From a checkpoint of a small self-supervised image encoder.
Model: 2.92M parameters, 32-pixel images, arch resnet_bottleneck, norm batchnorm, activation silu, widths [192, 336, 576].
Training: soap at rate 0.0014, 12100 steps, batches of 128.
Rows from block 2 of a small self-supervised image encoder, named by matrix and row number. Rows with one number belong to one channel. Each number is 128 + 24 x the weight over its row's rms, rounded and kept within 0 to 255. All counts start at 0. After the name is the row's rms in percent of the matrix's.
After each channel's rows are labels from the 100 images, of 14976, where the channel reaches its highest value: "responds to" is what is common among them. Only what is clearly more common there than usual is listed. The data: made-up road signs on poles.
# convs1: 3x3 conv (model.blocks.2.convs.1.weight, 48x48x3x3, each kernel summed), inputs 0-47
# convs2: expand pointwise conv (model.blocks.2.convs.2.weight, 192x48x1x1, transposed), outputs 0-95

convs1.17 106 [143 122 125 160 157 151 144 141 122 108 129 172 126 115  82 112 124 152 134 131 131 105 145 159 134 123 136 112 103 145 111 105 171 142 110  98 119 122 114 181 120  39 125 133 118 124 108 119]
convs2.17 101 [122 136 127 116 128 116 124 104 148 121 164 106 152 129  96 143 115  80  87 139 140  96 125 150 162 106 151 118 159  68 156 141  91 138 147 161 107 124 157 151 125 174 122 150 161  86 121  97 157  93 115  75 126  91 114  92  87 157 170 126 150 120 106 132 139 149  86 144 168 119 118 156 147 126 145 103 112 160 129 179 126 132 114 127 128 115 147 147 109 103 147 118 124 122 114 125]
responds to: black face

convs1.37 097 [142 120 113 120 134 134  91 104  96 106 137  92 110  62 136 132 100 144 160 146  95 119 132 111 142 121 137 134 119 149 136 158 154  99 115  93 133 152 107 141 123 130 191 147 131  80 141 100]
convs2.37 099 [146 146 144 140 107 107  95 146 149 121 110 137 112 117 100 121  99 142 128 140 136 141 112  82 156 118 107  95 180 145 126 145 161 113  77 100 164 138 141 124 129 125 122 140 124 117 114 111 102 186 102  83 109 108 104 155  86 146 127 126 162 141 105  79 138  98 124 102 110 128 158 100 112 131 104  95 113 114 121 117 123  97 126 116 116 152 114  80 151 120  84 110 134 113  99  89]
responds to: black face

convs1.12 106 [164 135 115 123 145 141 152 168 130 140  92 100 165 106 108 122 145 136 146  86 140 105 106 144 103 135 101 102 102 108 100 125 176  98 157 123 127 149 113 106 150  82 153 166 112 147 153 134]
convs2.12 094 [145 141 112 157  97 150 110  99 125 106 162 144 148 140  93 148  89 101 119 156  99 119  90 126 148  82 152 140 141 122  58 139 115  79  86 119 117 150 124 114 144 120 176 148 127  77 117 121 113  91 198 142 145 118 123  85 124 144 153 109 160 151 125  92 130  97 143 151 143  98 120 112 156 110 122  79 121 130 105  96 144 122 146 128 161 144 103 144 128 144 122 206 125 110 162 133]
responds to: %

convs1.43 100 [145 155 145 110 126 104 115 109 134 141 134 146 110 141 132 173 129  92 108 115 132 106 131 121 125 190 123  83  69 131 147  98 124 149 111 163 135 113 125 117 165 101 123 151 139 133 187 114]
convs2.43 096 [116 123 122 126 118 127 108 151 116 127 113 118 113 154 133 205  98 119 136 134 156 132 101 111 123 121  97 124 129 142 125 134 130 103 114 165 159 133 164 147 118 138 162 144 123 118 124 133 118 126 126 174 130 111 140 131 138  79 174 160 155 142 122 121 117 166 131 115 145 124 109 145 158 115  99  84 122 142 125 112 121 136  67 158 117 135  81  67 139 104 131 116 140 143 115 120]
responds to: %; arrow left

convs1.32 103 [ 78 102 154 126 119 142 144 111 115 147 126 177 117 129  93 118 112 101 104 116 142 162 128 126 116 153 149 106 163 128 161 102  79 143 162 147 129  91 112 113  94 123 104 112 126 162  87 123]
convs2.32 095 [120 137 132 129 143  59 140 124 109 111 134  96 141 113  82 154 163 136 117  95 135 115 135 177 132 118 156 114 121 142 129 148 116 115 134 149 166 152 141 124 132 146 104 142 148 114 126 107 146 150 114 136  99 167 122 143 112 130  81 176 151 154 183 107  84  96 117 109 127 145 192 186 112  83 130 131 145 122 143 130 127 143 118 122 157 121 170 129 111  76 146 142 129  84  88 108]
responds to: white face; black face

convs1.2 095 [102 142 139 121 167 133 128 145 120 143 122  84 123 135 115 124 164  98 103 133 135 152 104 127 108 154  88 155 159  94 160 130 105 151 171 171 104 138 137 141 125 137  96 114  91 149  76 138]
convs2.2 103 [119 136 124 157 122 102 139  92 100 126  81 118  97 136  92 127 141 123 133 176 109 112 189 140 122 141 179 164 161  97  86 146 120 150 121 105 126 131  86 113 134 133 117 133 142 158 130  83 151 122 156 107 102 136 134 154 173 138 107 113 128 131  89  80 132 116  87 145 117 155 164 170 146 111 103 104  97 132 137 160 110 120 132 149 117 135 102 114 122  80 114 142 154  92 108  95]
responds to: pink face; white face

convs1.16 114 [119 151 136 116 108 191 172 152 147 122 115 139 178 161 152 111 185  93 133 137 167 127 101 112 121 142 145 119 114 123 109  90 136 132 139 106 135 164 123 118 111 114 116 130  90 149 147 136]
convs2.16 102 [152 105 133 141  89 120 144 135 114 144 128 106 120 104  88 142 129 112  85 122 107 103 125 142 100 111 155 120 151 150 133 139 151 129 128 131 182 168  98  87 157 107 162 127 140 133 114 141 164  84 120 123 145  97  92  99 149 145 133  55 129  84 149 121  90 143 138 117 166 107  99 120 116 138 152 148 128 126 135 118 139 127 129 108 165 136 108 123 158 122 140  88 178 148 134 130]
responds to: square sign

convs1.7 138 [112 124 158 139 161 109 118 108 127 162 107  86 160 141  82 145 116 159 117  87 103 127 110 136 126 143 123 155 178 112 102 138  80 135 157 114 126 139 128  84 164 129 112 120  94 119 121 155]
convs2.7 106 [102 124 117 127 140 128  78 126 164 141 124 138  92 126 164 130 116 135 130 111 128  83 146 144 116 132 126 102 137  72 110 174 138 107 121 156 149 171  95 173 125 104 119 125 163 178  88 106 156 100 138 149 120 149 102 144 141 102  82 155 114 122 123 107 120 127 117 149 156 137 122 108 126 100 102 132 112 101 131 135 100 100 141 132 134  91 112 150 146 129 111 135 122 135 132 154]
responds to: black face

convs1.1 079 [108  96 128 143 105 137 118 104 130 121 174 169 111 104 137  86 127 161 153 167 122 106 117  92 126 105 112 151 111 114 106 118 160 130  87 103  87 127 121 125  75 130 135 121 161  96 143 122]
convs2.1 108 [166 150 119 129 115 117 122 142 138 167 134 103 116 101 156 126 126 131  99 115 116 109 156  89 113 150 134 193  95 123 122 161 134 131 154 144 107 144 126 161 143 104  93  92 136 122 117  93 105 137 141 117 132 140  98  93 144 147 175 173 125 146 131  60  86 117 145 146  88 124 113 106 132  97 142  96 118  88 122  79 104 109 115 113 179 166 128 118 104 139 140  81 122 137 120 100]
responds to: black face

convs1.40 084 [158 106 143 128  87 125 100  96 145 140 134 140 134  99 165 103 137 141 128 111 141 120  87 142 168  94 143  83  95 131 136 124 133  95  88  93 155 133 120  71 125 148 130 145 166 132 129 116]
convs2.40 098 [115 131  85 146 105 107 107 111 128 111 131 135 171 100 142 111 135 132 148 129 109  91 139 187 122 125 121 165 136 148 141 107 123 137 138 166 136 155 101  99 172 117 115 150 160 124 162  84 134 153 146 156 140 165 169 115 121 123 130 119 147 163 115 170 117 152  90  79 110 117 162 135 107 147 132 152 176 102 131 143 106 127 111 177 164 152 146 142 129 132 102 103 120 125  98 143]
responds to: white face

convs1.23 093 [151 109 125 157 120 158 176 144 119 115 173 133 144 107 166 138 153 130 147 125 122 154 119 133 130  92 112 122 141 135 105 113 137 141 112  85 157 118 108 151 130  86 170 162 167  95 169 110]
convs2.23 100 [132 126 108 139 138 106 118 115 154 168 138 141 118 114 123 153 131 155 123 162 140 155 142 108 103 113 108 117 138 155  78 109 108 123  90 143 148 151 149 147 133 106 123 175 123 134 144 112 142 126 108 147 117 116 104 154 109 132  83 138 140 150 108 187 134 144  71 117 116 136 108 145 135  75 106 100 107 112 131 150 104 156 142 146 101  71 104  79 118  80 121  93 127 140  91 148]
responds to: black face

convs1.44 128 [111 119  74  93 113 115 130 136 116 109 124 130 112 140 150 138 128 143 140 155 156 126 174 142 101 127 110 103  98 100 118 120 177 107  69 126 151 111 166 185 140 142 103 138 122 131 148 140]
convs2.44 096 [150 123  84 131 119 164 145 123 145 110 100 138  91 125 130  74  92 119 115 128 106 115 139 130 122 114  99  90 126 110 127 131  87 106 126 120 155 151 148 104 132 129  80  82 151  87 183 114 106 128 143 117 120 111 137 125 158 143 183 119 115 147 151  78 160 139 139 149 126 104 148  99 158  75 134 118 128 124 135 125 125  76 126 147  79 102 130 109  84 147 119 116 147 158 118 157]
responds to: white face

convs1.21 140 [117 140 146 123 129 115  92 128 126 184  77 107 120 119 104 137 125 101 123  99 168 176  98 147 108 144 114 116  96 128 176 114 151 139 102 126 151 155 118 130 125  82 132 123  94 157 117 148]
convs2.21 106 [129 182 107 168 117 118 115 146 128 129 101  97 113 121 149 174 156 111  99 134 109 161  96 126 123 128 145 146 139 142 102 100 118 147  92 115 155 106  91 127 126 117 110 152 120 128 101  93 150 123 113 118 116 117 114  94 136 156 120 148 132 132 108  82 116 128 141 123 113 206 108  84 140 142 144 102 108 119 107 109 148 123 103 107 152 107 156 128  94  71 150 143 175  77 153 179]
responds to: white face; pink face

convs1.24 084 [117 111 104 118 162 119 104 147 110 120 154 148 125 116 135 144 162 123 144 131 138 154 133  94 104 132 107 175 178 113 153 125 161 107 113  85  96 143 132 177 135 141  99 162 135  92 168 130]
convs2.24 100 [122 103 128 119  93 152 106 109 111 167 170 136  90 126  92 133 152 129  99 115 118 118 110 140 104 111 175 165 154 109 138 135 130 151 150 140 140 145 127 128 159 184 130 104 135 118 118 149 110 113 150 133 106  98  89 126 128 112 144 133 115 122  88 128 112 121 125 116 116 135  93 118  84 147 102 101 128 134 128  96 120 131 111 128 102 124 168 178  96 181 128  95 137 123  95 188]
responds to: white face; yellow face